config.toml
model = "masked image model"
dataset = "renderings of 100 made-up gadgets, each built of a few solids, in any pose"
train_examples = 195000
image_size = 64
crop_scale_min = 0.8
horizontal_flip = false
translate = 0.06
method = "simmim"
mask_ratio = 0.6
loss = "l1"
arch = "resmlp"
norm = "layernorm"
norm_position = "post"
activation = "reglu"
mlp_ratio = 4
parallel_block = false
dropout = 0.1
inner_norm = false
patch_size = [8, 8]
conv_stem = false
layers = 16
width = 192
init = "torch_default"
residual_init = "zero_last"
optimizer = "adamw"
lr = 0.002
beta1 = 0.9
beta2 = 0.999
eps = 1e-08
grad_clip = 5.0
gradient_centralization = true
steps = 9300
batch_size = 512
epochs = 24.4
lr_schedule = "linear"
final_lr_fraction = 0.01
warmup_steps = 1860
weight_decay = 0.2
Rows from block 11 of a small masked image model, named by matrix and row number. Rows with one number belong to one neuron. Each number is 500 + 50 x the weight over its row's rms, rounded and kept within 0 to 999. All counts start at 0. Numbers have three digits each. After the name is the row's rms in percent of the matrix's.
Before each neuron's rows are labels from the 100 images, of 14848, where the neuron reaches its largest size: "strongest on" is what is common among them. Only what is clearly more common there than usual is listed. The data: renderings of 100 made-up gadgets, each built of a few solids, in any pose.
# gate: MLP gate (model.blocks.11.mlp.gate.weight, 768x192), inputs 0-191
# fc1: MLP up (model.blocks.11.mlp.fc1.weight, 768x192), inputs 0-191
# fc2: MLP down (model.blocks.11.mlp.fc2.weight, 192x768, transposed), outputs 0-191

strongest on: red
gate.434 105:477521547489474506441583508535422601591491476444509599543502404511410448485558484514454518428562382457562534461456592490541480523511444479597554517543481534525558465464421499508497407580559424503572398472471497536441534458446488469590491479508532559493511467593498495427424545546523512414465417549514427471577577516486481570520497493647497537598418501475505649551531470573553459498551468449480475567527484561564524528481518445448441480509425457546436415568502521487507516484534498546498477502507480563426422571480528559544454502511473505463478509519486454538544568499454536493
fc1.434 074:541479477527476516550525429451524488567563445504482455487564474573461564462488493392511490565503506546539516552564495550515544521550476538485464504386570436469496497566581423491482537460483496486474533548387477440516515477503555494425433502471498521469495497478498605504536569489499462472534532484473533516468494450412482539405410487371541507490439450546478381439496469492402531507371472522524560495582519543522470458476467501510524511458549564489418570491418456531487449568478534270428504562579565459494467391524525480522486550425516542486511513565541488458549491542613521549
fc2.434 089:466517549579502498483438519460485522427595525430531530510447493415505515430511483468596613462460392551530515500479466533462430486443401500501581482517622536380491485461476459465486481508516500579464490440519461530398419503424484604462563553513500478507442430518578573558526562456510572507530550577483567462603499497483542430588525478500531460541409483491408467529435504549426494502497510472479405578559538454505544505431493430479465512467491551525578479432548467540605436553539517549455486391516516533463482462492543551582468455466542525523451444555419467405512461523507565494

strongest on: green; teal
gate.167 087:521438433599538546444514512510398386541576532463538580540547473491500502506431433439485502509503592607481579491458488479500528497513532494483528396509517533439547512491411478554484418376554647487524557531542488500551472466433369599542584488461425426449419545450500471488542478528401477533428536477490464516469422445475499518564487477511444572540471448507555466506460423486401517556577381500478509589457519544534528586543478528459556597442516515550463480578500460525468525432502513555583493502495548509516591494406505493489495533501456480504500513547527465508424531481491535542
fc1.167 124:557560511512528527501378464455483382473444466456471531569383480502470509506447495518463575548428540553475545539444541544553420533493525502455574470512547495532463442516451531510476393392524492471543620491557442437504499416469465538533566467509463462466483580551488496547437505505471461562408555482504426491500463530440472420430421484493545598542494505477494494491469536558433581559525470539449593573516471532444487617548456409431565551403553492576498472512533505502583520481480531511452524475508526545567462491444519503454578652518465526478505489527395548492510487417558584471
fc2.167 086:511528526519449430477461427516531523447464602565433452550505505413555488457459507486508432524477551494538522477390521531488492485608551552514528535486418467479434460532551457422590506460503520493432512520517527460525515537514621507528470440532379522466540510549536482534455416539475474664542506542517480488523542502453443434485548513503518526535510391510758516492556519487416387549564533520507516490553431486479564473471535555506461426521439468429588485485505449584528507428506533532531520520546505517507489492529480411513511471578460506482474491530506413459571553570534456458

strongest on: yellow; brown
gate.745 100:453503570588467506515571388480565523583445481448492614478436498462425450508458462529544644476428613492526433595562466444517459562535587554612508569483497508508570544505468523489585530529584504458552509422552450518425516426460491395520492427490496473459520532448486467521561543448563440472546524543513504447551540450466475385603509418493465526486492525539509506414589534409416538511480519479462512531446465509588472557536547549490431413459500496562536487472549492468484501483491542414473547483529510566554440479567466358517535500488507543499449547479538492500434502484479495544
fc1.745 078:543512544521472482456455455530462431630387459490490509536488528415451430434607460459516538527485520578442541432366508493525435440546527465503539472508496458463466509602532519529564501476463360513477505506545450496491499569505530432451524536498453475525530450481494465544509590475431522512535429462447491542459506439520546503408448594465517414551468567504479539501549509443599573509469561390486493518593489530507455467429493511505515533532492464525383548521495564496532474596432516505451478501488471443570620587504568437509560465611416530464559489531587552435464504559482518429
fc2.745 083:543565502531432422538490494503552472529573470459561518513503474529555529548428505554537504475482479486518459505483479485528529347538342541506440425609596414544531459512469410490486517405475553443415462558495545507478573480539445475512441475468523524514601524470463434512455603625531529511464495437497549612465489530483448527420510515416524454462522519483381456530388448533500474502486491528491431454481557534487503529491556481547493491336455506579563513525443497516452469507469477510551374494480554496511427542517500508461569592460513547511587558545432485451534502531443512478

strongest on: red
gate.634 096:532456504576458540455503501544491445483471472487541570532585536438394512455472358446516520474585496539568563491490469505549581471467425587436477455509463501394503497551517465456518468546492508477456552493557547536473447503466491513461497550468623499451458505365473478531427461542509423517564482459548501426482504396514458545577567461563494560372559362568519455502537561498524466558502500456512504464507565573550584517443493534489450439500465488475422428479470488518518503510607548492462439522521451528457475397668521483547498533442444563453443428514523467465516490503439480546
fc1.634 069:404448528482462499512443502408529574497470593500479446540537507522589596535557460473481553487601492458489583466495568484478535425604566527514529474455548493500420490489486535435519506498404506500495408539510308442497515457532501521460534394506531481492548486477554505459436506532458443589548531469482473486523426448472548444495520531435484434524557474490435449435486541487574522500572404413556561499482481512502554498490490442521520577466431478440546447437485498548435482585504493499470513515462551503495614473494545477595649447581413415513527515573565496492497488537445464587
fc2.634 070:516530515474508419449415501519522482496520506552574461533442553424495466535522545464545556527474445486490538515548514494524495483528522438569481519405535545475543505541510600487576487494485484494491482512427434471452527476723587477476525469463443440485540548508536535495512453522571495556612509433429477607540572484548464519549497553512504535504508487478521504552597480420557468472480474451422498500557485448499457524488497527484529455433494388509591496477477371485431498354500475491423461564498489526540380535483493498505463482566588503484667576441523565608481487535510519450

strongest on: matte; black
gate.414 125:473562377575563528493502511534522487419495543539587470421499491549485572582490454448504563459575558588483530418563566513470430525553460409508467430615503496463515529358482443418485516483495534495494623471510535467529483496493470617552539457497499452442435535479489534577490591500483404552569535514520503534484426470468549462510462411465505486491498541533507508430506398455465507525550483372501504531553551507508493475494409476473574590498532438497421474521532594533562468476541504527462503511524602540424576435507501499518473436463486485481502450542375496497481504565436395457
fc1.414 111:490479585477459540518505579493485508502467479484456507534565515496518410471526529608523480551428410448491452510540402514479577464514457536504554577406488492446489453606564535572554490516477458525465406465427401529465510492438534431401532574477531579561503500547492487361528425573504580408443488515488507516515581454557487540511513551496482570490521495483485501600399591555618480501463535584480464428467482423505449518503629491577475435495536521515579454466387525485432508513510479440528482536511459484565466601460489458554500511584510550602501523457551482495475500469552545508
fc2.414 117:536498493428507612468508535448546383637475465459465449478555503509448555514467521517520548443549515413457569525468449525476568592412542519516534520535487515480572507506450608538494443522521550385502583470502446423438456550471483477419530464572475480496500524451450490447564528571579525457457457377533527502450494494450547481496421524554466462468489562552528475548447479511471512475517525520481509497466542550396492486547468490524497524443521496534476538513588565464399458341488490612451551616464457536603502544437503560545456516451484486491522647480529525549448487469482557565

strongest on: matte; orange
gate.374 100:523555439523560589505487564540384500502419480471511516488360442587456395507606549551446550559465525502593514486474471523560507592574524609496490550496524502473469551510480512467585518490509583546559397478449481466430527417470463526567562493478487560495506535472524544499495522495469533520495500522484525459565486504476533540568490584501456445521422577473515486536453527497459505564433488532510513449408433477626510542604556435460513535426478495550497394503517500479388485456457417490594549457466529598427437533448496483575459554473435546485541506378477494491432508499495542429
fc1.374 085:439476557471501412465498446451579475523540518523491510593565552494553600520423462457555436453537455495403471483500513490410534417446499376490462417548474474528534485478499516558414462434534427475481565543541552558603483604515556458471463480506496407491461498575487441516534489510537496500450481520532504586449522524554501464435510500494567537425522425506460492501531489506546511417542525493530484537524517546435529460430407507584472472584513554473563631517505538489620510544531578584407460513546525478557517462579451445465515445564559413542465499640437518499587490469449467546
fc2.374 105:545492493553498457580571575498497530545564433500550516492461401527438561562535540547488481503507469474549458596469518558477504551452409528510486483527584433504484557446528489495519507466488569530536516392538459498495470447410541492509560508438514496512526459534446564466484549457414502420506485650535542554545483575497529498588487546513501393483445488490304552547488448465451593491500521495462444464449444546492442507493500557517491540505519472529542559569426456502502502615472516627481414512474506512491556509415506503483400527523521476439447400555486557384411485499434466421

strongest on: matte; teal; blue
gate.276 109:493603530450522525407438471519490458432443541552524313513540511427596475603474561447537515510461574561492463508510541519535500537522530438513437584442495470460528428508486503470470459526480385524492483579392513517496521514498520464404520471544418572598477539603487456538503482491529504610627559545528485552534428549493514477486442491460532623537489533480501570444615508483503447523489527575474504584538449479511485499499449516569584574504483482455520475463462499511560477438384440524487520534526441567563483577528411469479556505506539474422540459511430434522464509494550545511
fc1.276 116:510480407484527469546498411475566437558547460525540522458460504488513551446436482573570543428535567509474482550534436506436579449407573395515435501485475516561544504394517535582533462539495460544574499493453466476495489484497554500530433513505531514400489606595488484518513440544558401480408483521523492425545561490597529502450403581476533444395468520507516465481497411479454571502481506565541453490511578516539531495468539452612471468575449498526497511468549430449487494481547515397435553581543481316442486495530447530497484386464533514458464495559546497497544464460518445552
fc2.276 091:484563551523497475450457509512502445451566491446477473515525479488501508499501506551392466451487468533515533525583490542512407602621374437561505395418519496504454550522457546564428545554399558481601548564446451490507572554580527509524590477497427458583597388539527574497549520436541506600594475662476478501490465510507508409517502542545454525471531492562504486509566538473456520508468574447474521487532416493547430487490481520511527553574531478486452460492469570360539556541507483464568462465553491607491524455503488496488552471459500484484505464442567524436558522565461466475

strongest on: green
gate.20 101:493506460526492573598523484501606549456523504514485606416530413548486435450449409502563621559475453569503484446530476454505436463485537395521556418508463516564509466407523484485474349420504564503478591535504493526557505542499575539557459438475457464517481554533531561427491475590496379454458562554478492507603454468477412556478428481482472520487535547438512560441460517426495469546540493460552508565568455507510466528515530485512514460472430530556449493524551553558497531499562502504491559423441520468639378507589431542491535493468520536503482425494436455540462546547517473552
fc1.20 077:512501525492557437425554446569632603472517563514527403541519551524527506453510489445489483531572446554456497494446466491463558393514487454508550529408395451554460504548514406427574471551484471516414597508481527575480510369504452508547476521484593455484525461567473569428508494454585541459465559440508476488524533490509559540395418501546471539480551440514477535533461562395518539494487454421532502526478522493469480519552503540466478499543463399502532550475425492510485477581569470445583455440510550499405438462492475543429593423502447517504494455487373571454506512492578425458
fc2.20 083:512471432430496530518468465488511461484513539509619525494506395625453476505492468525517494546431481527442425598574478541522526423454491469445474520574542535412421485542414349450390462606537491459460480398525517494533517481490562558484498472576491561390482501459510515554576624500480515464585492478497537506475503492571605552542488477591557587494585465465430453481506515449529494444456541522503451556476547541459421513488468442483514553545432504499484568495530506414470572488517498465533485504394481543487528494513530374588466546373512488495504579451487535480494546531487484559

strongest on: red
gate.574 116:466521486574478553411593552636360506487463597505601405532486504475493467425402586407508458468481565466494608537471539459470602497484380541477510535517472453429589466454454459433490561496472549509493504529590502501475475559478425580502484490499517524507482519375557528433446510395404499478585476520523519486610461539495481572496524432448519517557471477523510599461513432491494483468460476424444486525485531543524492485462478572442475588485526508490529604488491546508533400492512512510502454502519498464473464479461557520470478483417472629471490507506459439534479521525605487479
fc1.574 103:481487504445435499468625509557371536572378600515559416535459536489560475408477519446492487476445513486524533568440513473465581515470393593440486532564396497487484485473489481447501508512468472480569463536601511465531507537492436467503441509512491485472551506352531521464434551453496525516594464524529498450489501551481473554502580431521559465545513308517517539464508425535494461480536575479491495460424526594476471486479597544438505499454473505526523603475561494484429474445576538512488454498527429445487488374486576481540577513506520595558467522479513505542523455549508562507
fc2.574 088:538519498506437541455508532515466499433482488516501499515546465446472460429444404473554505498553542562513405475553482544499564446449553474418494540498494416466488443440491496471514411547572663522503516426683544507487529491490483530441512514426600520439482523487521504398472523498512501407447536422559545427520459492531478563550459542544516530521470537495455432490407474531596428487532496500491442488486533539432499496396506495490513549480497634464443519499546500562486430669550488563560417497495562503541497464481511506530414509477444550501494633488444555473534458579578490526

strongest on: green
gate.663 110:461441492476515478525448539434493543547507516521489515446435447577460506575396577535447597528459503505441457479442500440525560552538579492631433542502529501543506519520520469550514467398513547455453575482526380509499479445490583475558488387478409629508488559563507492558561511449582506435485572612505526567542524471487620505450502396472528474483495517461521453488468458428429532538488504471600524522509438550543476444570528505534498605410431436494497445617527439517455535493450485482464465492452500454553533474448528411480508568512411484569509489564482434517478412516509473473
fc1.663 081:583466475590480510483469485445581491564459569536463422485564468470458435561521537406553523479474528415514415578446465418507482441521398454459565531490480413450504481609440514514531471500542535508406466510448500504513554506494577440469514566471551520546490502433541507526468433478493573539449483551525508421548481601552451548409522504513583493430476409451479487459528443480511562637485528536609460527482485489495438543516530514462485408519411474537552479568433486543474501589515533345527537632479491520465406463525500521496560475485499452485506467502545399488438512499538539598
fc2.663 072:473472559441483529519472503507506491568516485541510511486535503505530518471543516542456408515509419496488421503513509520509528580535538512382500545564499535498481468467461479469498457482512508556438533467460535471409545477550460543495551412543564408558535521467465481558452569540449467483449403369498518500518570477461481554470512564467543526469591587522226498467431582475543627501467436510534414484454500510476513506476516452508515544502534516526534568484472693510480562414477421550479557494443508549566470544453486457496550495494424469558496527511498566432505542462453466467

strongest on: matte; blue; teal
gate.642 100:478547500458533558398473510449507490521515574481478540507413415525484609557502452408410472554476502535515564535497501453559429523526468391475411490479513528428424512457516544501610411490501399534599542528405503522479472490521500472413559424456529534515435505647481486523510475445467502506434510523519429586648466503463586354473429500550551526504490517450519500464554529410495462505494475483458563537447499442483444533526524436502544547453594471526538549556484521497508520510433534461451477489521591464398426516442418462485558463510433529536484439524441548535524498509540570469
fc1.642 083:551491486546543520475529545467542491494458532429489454555519514592565565517445466581469507502516570545529453502574519547473435514480631479457478466526559549580522492450500488509560516427466511459465500527544597529590521505610521482481537466582381500449506487433492507498594548478486438526527522555500501489459463516493520527508422545513467372568496573538517487522526353529452476426487536425559542455525491521451388485539405540480624556447458549498461582447518468499520450422533525539472478499504431454520514561546540549601448463376464466568534457491409441547394443554448444504
fc2.642 083:518576506528492528555556469432504509468481551557549561499555540435537456373473541514446465568433413466478441478504528598548467454497449499511432491467457468484543447534478387515483529423496547540531462524474468501498486478492552478445552508489502489483385573471582517552452442550488522489499536443530470497578450517506500427489530482430568490513496419508664526472595524566520439500462604524519476513401501509634519519521574426513470447461527480460570495474471537521456506436456572476557474512577493569532500517458448392493543578531455529424485489578437525549606549457594353529

strongest on: blue
gate.97 072:554514527608536604527458461435521578426402559501432489464515417410518483462515533540510468487461553477503457519507452403511421566545455491477546412539506562446492536553579513514496557461539506507459537473576594484434436562476434543530536536574518521462403470521545503439497531494436576563580523440627512569585440497481480476591451561504556418509547504482529527483566533511465462516533534581531579485520480522454476512638483562509460459543518559487447488486487420535443562351473552462507481555552525546481525532572462468511448538439513434555417528567486520537499490595469450455
fc1.97 116:499498472555538513501518477443397518445446441510490469452466547455408394553531448658551475499505546570497447522549490475439497467538511522502552477501441532475411531529439452503441547490508584480513523484573486530475458460507578480532440519512508457523446454579543418561516495493526571438574453465546548614573460514493337568557517488373415432449472505444486437554559545511472438478635533484473547426503510571486517446482499532521443537564550542502500398511422524559432529502418514482493531556574396488454522545540449477549541490506531511457505504491536459520534509606514405549
fc2.97 114:453570509451483565504608450576479483571458558498511539565526434650488509530640446470501544452466545421546424448506492430468531554521513476539505522564500492452522483491521507577592529496483504563484531544420447464602472463407430553635503513537555485551480543442502476522530461587536477481442486511527470552398428468440580520475511432474464494517506517532405532498438387462437545518442406488537514522501427434577516464513458430497529574559430459504460465534474411431494516496545490502539468363529462489443506537546530544484461521484586459593533502511509486614494494493513534554

strongest on: matte; yellow
gate.585 141:493509522571489491446533526503436513534555500524611525457492445471413468550490533445449463526477527577486598579387464510477583507443528618474543515539554485405505484480446454512521496371511670514475488510519490461470444465471557574528515479482575491422472534454454449535492503414490531460587469506512501552508514499435487566517603496474461438427540479515530567425427541517428472511439508382464457461528506548469557512477528488443529505384531515494500547559512571467473512484436424506521530415492467491589446484550557534509544539495502664528493492468412458513429479462541372539
fc1.585 148:508489504529504534493492498460522475450509450476493519525555594484518509536435454548486575534514435439516423365607484502522561524532435418523500471449434515510546546598602486556548471510545410491392532495438436582479502540508522350463508626497531504453457474489481501405523434599474441528387472499522444380497500442481503444492494516515537516503476528476496435530560530492585462549598490575614520544529561496549516499559533420512617451575524488457478457514522481581561497508564511527454519580535486456411454489488532471503533418526494366517487521484572431498475509503456558518
fc2.585 127:423454443492520529511529539440536498566541436471492461461495483531451475516615593525407482505524478471513639480436470575432475519489466584436475441549524489544547514529393652554493581481469450482372494515424529527572488526496469520429522491540503532485504460492495444563539585388501482506498418529472480509506524539501513531490511544450487478492588577475449586523504586459520522516490337533489432466456495542526476482547451505499521547417475542517489532504440572381462515464463535454552453614529519455532553512549528559473460504493627507492582430422532555415470512485523524421

strongest on: green
gate.377 117:532499515527459569535439612482507530374446452524466565394523510432514605589470469619585544552448566468543392457480437468472432427479533492396616535459514506483540519456478493636492456504500487449454511501567524522428494460430556489455464468507593542466426513595441495515429420511545482525410573499559491490549504452495508414476547410467507489481483556463525468430522526562537408471577515568515489518497478545446451511577502482486488536461540484567567462550472533547514526504525525584434486515466469546461393524569445483459521462544515485544474417583415478464479480463498511563
fc1.377 085:477489467529517498483495562396532487547574498456446507509491538553463564458521477470512535466553526422497488397375579508466476489515559504473499529539468488476497489458501518525479438535544526508509433458502536457507533492559528526476442479352523506592558435507474587490494576474445498441403485498453483548537459430459464433567527533521495612490484529410478402413443474476515476546523518566458463503483552551440537462590459440535495479570514549495478472522472435502429413589540452495455466563427568546461624436492516386492453538449521390564509496449498558404517566478391645468
fc2.377 096:506369458473501464524547410510489442529436507498581482535545541554460523500482486449541513527515462460586485556511507495557456454522566482416504454498548586456545506463486452457511438521483539520504471483487488552530548483559507381506396508546475449542489533545537433453469529476616513550607446459485503479508544482545536559459495434521503468481524451460220448506496512494498521484478512536542513489460474491552482532500509544465580550405498491544484546562512428570486527511475372454455505404397496498562494455500490472442560490499572488486557540386586611556520542464455504565

strongest on: green
gate.11 101:474528523568515544492514535509531548456461587459490528446501474587441516481539482546501575564404478539444441524620544424552420497553459593400524474489473513431536515526490523519411465420519512438477555405538504548518520559521538496503512444455411520515528489486559512521528468503500432358586497518482495475594421444492503598598416504401463527462543513442519515536624505476485494511343551449554545548533464524476392574526491493532547462537511448559378421499559519551528471500504518578531548491515494522456441487532523461511507433420519537423443536427507451501508465537580452503
fc1.11 085:495512497534496461416522505520517528543496545485528567449476482567374494515537586533478481515512656547557495623470572525551467519494514552492458473642592541520499549439432537528539392491495431521451495445435454561524523486548464447531446497559498582492486562495456498574472530497522415612485467488469488398511554524494454513502449497488507476498433621530544475464516547447387531526532481567489534544470432530420453501515490397474511508424450473494635451538592495461472468416448557479443424497459446504530476558508523497515517555586430511555493482527557515537431456609454503582
fc2.11 075:500480556559458565566470515482520524543529515581490481481544533428480432466568553508497504556473452560516597426457504410565468583494541522532507447408371453506509491540467534582480493534495526583445507499441471431440436500486511556560560549461560544603556504491564520462447392439499487541458516525556452471537423508424486511498507514456484513506584481425711489429513503578539439496463491480531462478539509495513522507495494537491477561544540506430459457498452563624553450419478494474570495381640489443543552465486522490471499361565488483504470495507481458559553553505543503461

strongest on: green
gate.67 105:528503437495396550478463608495443590473486536452487473458548628422415479502516500474486536459493474480491533568527475531512496518439385543481560633534507480451488477532436449545499571646457537522503508402508533467432548486489565458467402545499548588488463487592602410445417457509521536478544547508465476522544500535479603355544422547591550519456456576517481574462486427570450505506459433484505483496546507513449470529516515552438484428492526504545475446453464522500462473543550492570484406480518448501444513510481493510532511356480497509462535473544443430473510449554460457432
fc1.67 100:506493529518340481533561439549451482482441410560500487504419511551491416521464532566555596508491450448531565488498533542536531490480563576478511630551523538531503494499464510462473482572594572533517490531519406406536521471577555499483527499502420551474474523550511417561536490477492537566481403442522582548593630584499451556407481539551504479496459457478477544537513539551570557503445522502527452433575479497441499449554469448500481357492471526435404474506533545497393508509528545476543476588534456555551546570397498479498486413537485447405500484475466488515459526482571464537
fc2.67 103:513502501586580558501530591470615487439550624512543481481537411449529527458509488464496459477484567535477598496580480577475452512475472517501413434448470430515527450483466507421521506401458475652508352583449588539512521534449543431493559482474585463528501457467497511410490503429511481464476572538423445485502443530559468436470515476623434582479555467480532424529608463486448429507541493496553523528539447564428459504450560590510466543521502497534540461435508503519481508558570575545533476449558543508536399532512504466541459506563481529456428513515489417487513463439523450468

strongest on: red
gate.341 105:499489430454433523501551549449576476515577521507539476433492438519577513496534421443451526558490612485437508478562517489520447416445453556407624413463603478578511510441452451529559399435452579554564533525469463481509490443552515581490595525487468553506476524469499565521526541518468473575492529490497500548513459514503475609423459573526455447585523546502488415497430569451490545493500552520484519417552516491526480476543459537481518553463669438484456494586451511389524497509568464496532460465422498529497462543445398515546654488452535526528560506420481508480488487476527463561
fc1.341 078:465474472444494477491517464462541478462548496508492452478587417473550453482481418549479432497563612495433561548481542447496444491430469540434509415540564482580504505509421412490583490549461463524471508467558437524619492515515467527521517478501496501468474493514481486553493591472444432541487545517491546438400454475422489582551510535554605557545371487508527484504442482511509511511447488518350509481526495628612606466550366483441497563499540529500376427521556515430506505574490451497579484450504478447466454414399463472537529525433495542519477532473492452419454548447506506448
fc2.341 091:574423524482455558510627515501452517493487572502524442547507428501498481554495379517440483492475510467450552549507553550497399522483479416422480462527538451519428565548597482377552499603472482488527554479501502486624559490523489498492472513541565488449545497484455540481511484422496426457476491545451452480514551469577481539455517568534469527550578408475555500500461509478549400537470565519486540515547443449559493512480568492518466586517463497497583490468415516574391468420495522545503530496487474566549529436515473492501392481545496500487477576481665415552579627475477406428

strongest on: blue; purple
gate.651 104:416460456505508461477486573527510505529534479508557474547496549499497529569513514493453550460524407538580501411476598567441522498491384455549427540466596522419495471454511413533494392388534487609464575589510488488495464508485375511491442500526479575476476507473435511491524532489587536442515508477527513436466546479500497573397449421474489525535514432491571580403570525461573511532519505514565505629541512442564452551454414485535488569480618524495500530398531420457503505450511439405518522423451539464452526465534453517565408419518463431470477506554470457525504517456506535439
fc1.651 120:578517453536505463476494516455469446495405477438487446621496576541520579518498565506401469405518410420520526517457572539538578461544428462495490420506580455441445537558504558437517505463633481501504484558538478555467516552503499565404459650486516530431548437453468491503426537517565586586497471499526457507511497562519434489438502546520527562481474454542502439408500516541506514449556546429544517600478514497459497487525454382464593457541451520417472326476484468443493527519571514488492473482581493447427535528487422570534540521538518455484513559524466516472488544503426518531
fc2.651 104:582485498458563489483520531546414533485572582509556547474536463528499451496449500501511377571532559571456495431433492576497520476445462525400500503615436503413456498489562383446502525571464540528382447508570546551548447464559508479477566390569555435546495526540477371500501552511556403503567551550528500568393430468468536512464491481420519527448625538475479549512506539467500486573528427565500507501507566524517509485442523502456522507535442582525466489488472457517514536567413474524498458473457486562525551448506520482481529501457459510455512401596539434474493648469533440456

strongest on: green
gate.132 101:381531496571496475446553492514522492490580549527589390468497426406514546560493384452508386545494550552487515553496601572577444523518471445516505473482466531516597549510487449442481385522562580555508539535629498510536476429492515493572500436540576463471446531533464445525531527409468422570480506535495416467515437463438544516482521421509393507494483470489568470451519484506438520514551502401505501623497498441483552507416410488384497465469440476445411514527490558524511513460521483556484529390511526531444499457476407460477547470504434510502473466545470464547540575458558505534
fc1.132 106:456495480501533459476450426538489384458560517649544525430412450435413562500492482557585539517433555557452559557495440496503373550519507555417591465555540510487461543474431432524535468485405570514503570503468459363501478429523504546546558419501458515426408579518508513507504528512522480546484521501526542575433514528541502464499372481486517548434515530471506469487492435497457552584610565399445496461462457508473519472523438440498502542402491510502488528585469594470564511511496546507461520523506507514494400415573482504431534517467489503524509446541410496513486465553555484602
fc2.132 090:451589502568496470551433513549504528401543434440452587484532533461542500584472484426474523471470455504548458506602536398483425474552488525584512546505530527466456455467506401481554525372555484471504429563557593531510485499500521508517559472471473505454520462525494587548499441489428546553551518541516520482501428408476407432472525453522505455568463454481491473429455519492473427556511498472496522512514479493612503478485483419547512402474504359496534488510494463559540528659574449481526483379509529575436554507504467445573504583571448533561425490613435501467564485538522482435

strongest on: yellow
gate.756 074:485500440479556608509506528491442465595511513468561508592522672521469519446619491507551447447431527439473460582474450545495536564500541570534566522494515541461532526564484496437592512527474549498565546531490485561415495530451542448522449548557514462467501588486523409467458448506470534468478434456494515499503525522528560523420453501556497444442489600607514437575456530557487467490500500438512551520468514471476430507509575603463514564572467521510483483531454421525497409364485457455469509435395501448540601507494530548521484537487554427503537629431544568530489522508402534561
fc1.756 105:398445460486526498546456470471531412538477468559456591618518502478497581495524460481472452516519429434436446480473485575547487449485518460516466609536518510522477569588531483432478411527550562484515498497535448565607435389565473537473465535468555488440480429555498465556533513561517528534412519412498547481501545495467604483487522507544516455485581395501498421484520523524566536439417496588573508478555488429543500432440556415519606487526426494409493519440460574508441508510554591455515548459520477449406537413430492488504387518546501512559479500612515555458523520490519509424
fc2.756 105:557432458564490527478567534487503465580449517446485518467502443440508425482400501547532483443453538587489501508476496513450529462454524529474397422496520445511554545464502553467515476476463561504488456503591459574571520504378548530425519526562438584438461435442516599484521581421587544531516512474558568523468591527477590465563499499384504468502590551516505616525450483539488525623501466519498525590554504482506537523481531508465443433522508506544378521552458507468519537564486507338520485522400486531442460491534533551510400446432530458454460470516489458488498375428522532535

strongest on: yellow
gate.61 072:573493527571459507546525550486416573475485513481447524412504525416511527518580475464494463503436482507477467452545516411473487530479555511493513525536524640528467504588592586528460555550496521526533535492476569507504469493457500475467415504471529539574636481529503406516547438478494484452550456450544518451485552507557495520522492420501437481511422609600574449615473526543556396566570392552550544504495468540424454513504503556487469490455444502527437479561589458501474550334565502466528414507384474597524453553469487565597542436497547543501470510504570497511440493490481496511
fc1.61 123:434429510571574434381516456471454481490512505466518508474474535572546497585495525438447578500434629540506561509497496428550524572531487531457386535548457498568486460557530482510596443438499427516442500467546490529419487460407400410548546457530432556510513458620558462533552494468427459513401506524554460480499523448481541467540561508537465485521509487504497492545488464452545498491568406468441482536470543552478498550535419544585456586587603506510541461493416539491517436503401498555480516496496576593439551486365547447525494530568434435511502526481506454522512515519463594448
fc2.61 134:507475405490474482497460470454519512508482450565488509567479508538505430489554509516508520568419447478571454507430523613484560439611597456505473483445500515474532423494533434490374526554549486523508469609471460468579553570464544530504357491508494566446439542422370532530561494521480494550553544494528454531524498523573487525573514464479450579502511536411571516470603468573504450470438528515525516515475414559469429498561534521504517561485477368483500475467530458532480441457494504487540428476545555463475463481544484363436508437479593510484444467418523532424517543567613501589

strongest on: red
gate.62 076:433432558410522539511472461443529490456538501474438437500570477536428446393495530509471424512500593460471484546423435499488498365516501534510553501477483434562522590493461492588576514470499578519490544534539546513449456593450491489493478543410539502511552381529484490522520429557501489468535595569489487481470473525607367545540487519506523535430576503489405492510455471536552504531446494503508413591504450524576500465415503507539534461560520485490537502571456577519559561663536499426529458440541473591524502489541407452542480449450465549529514581510509561399462562572524501491
fc1.62 129:547453529458468571542535434467517378572534473527520565532475448528458553490421500346499470504485591513564446506467447472488461453417414434537422522527494591464511463510475452536562441539497593489550539554615489450535460468539453539500544525432438588468471479537463503449508479547461522588456533521448479593556510485482453504535463455581543483402569567490495592395567563542459543489588407449531502476491496489611438496456470491603495444449519467479463631522458548593569504501472541506488519499489469425444520477446477450526460510484545451539547405475523541522511545521430547516
fc2.62 150:487617558479479472466474550511526500510509600505463429474478515507450463533545520596581515476564418521438512521527486558515527478520487575471493463422491549438459518462456500532456530468517417451403561481405426543464478487516441419578484505485584466424627499461519503551440533446532498428582531577481528432449499493506463541487545494498461535487569466448490415564490435552515467420440507511437591560597539486455506481494495545452507538504476471505530480504533497572504515476512512449596431428604403529449509534523512482446585442448510581500558635515523445618449665497477502481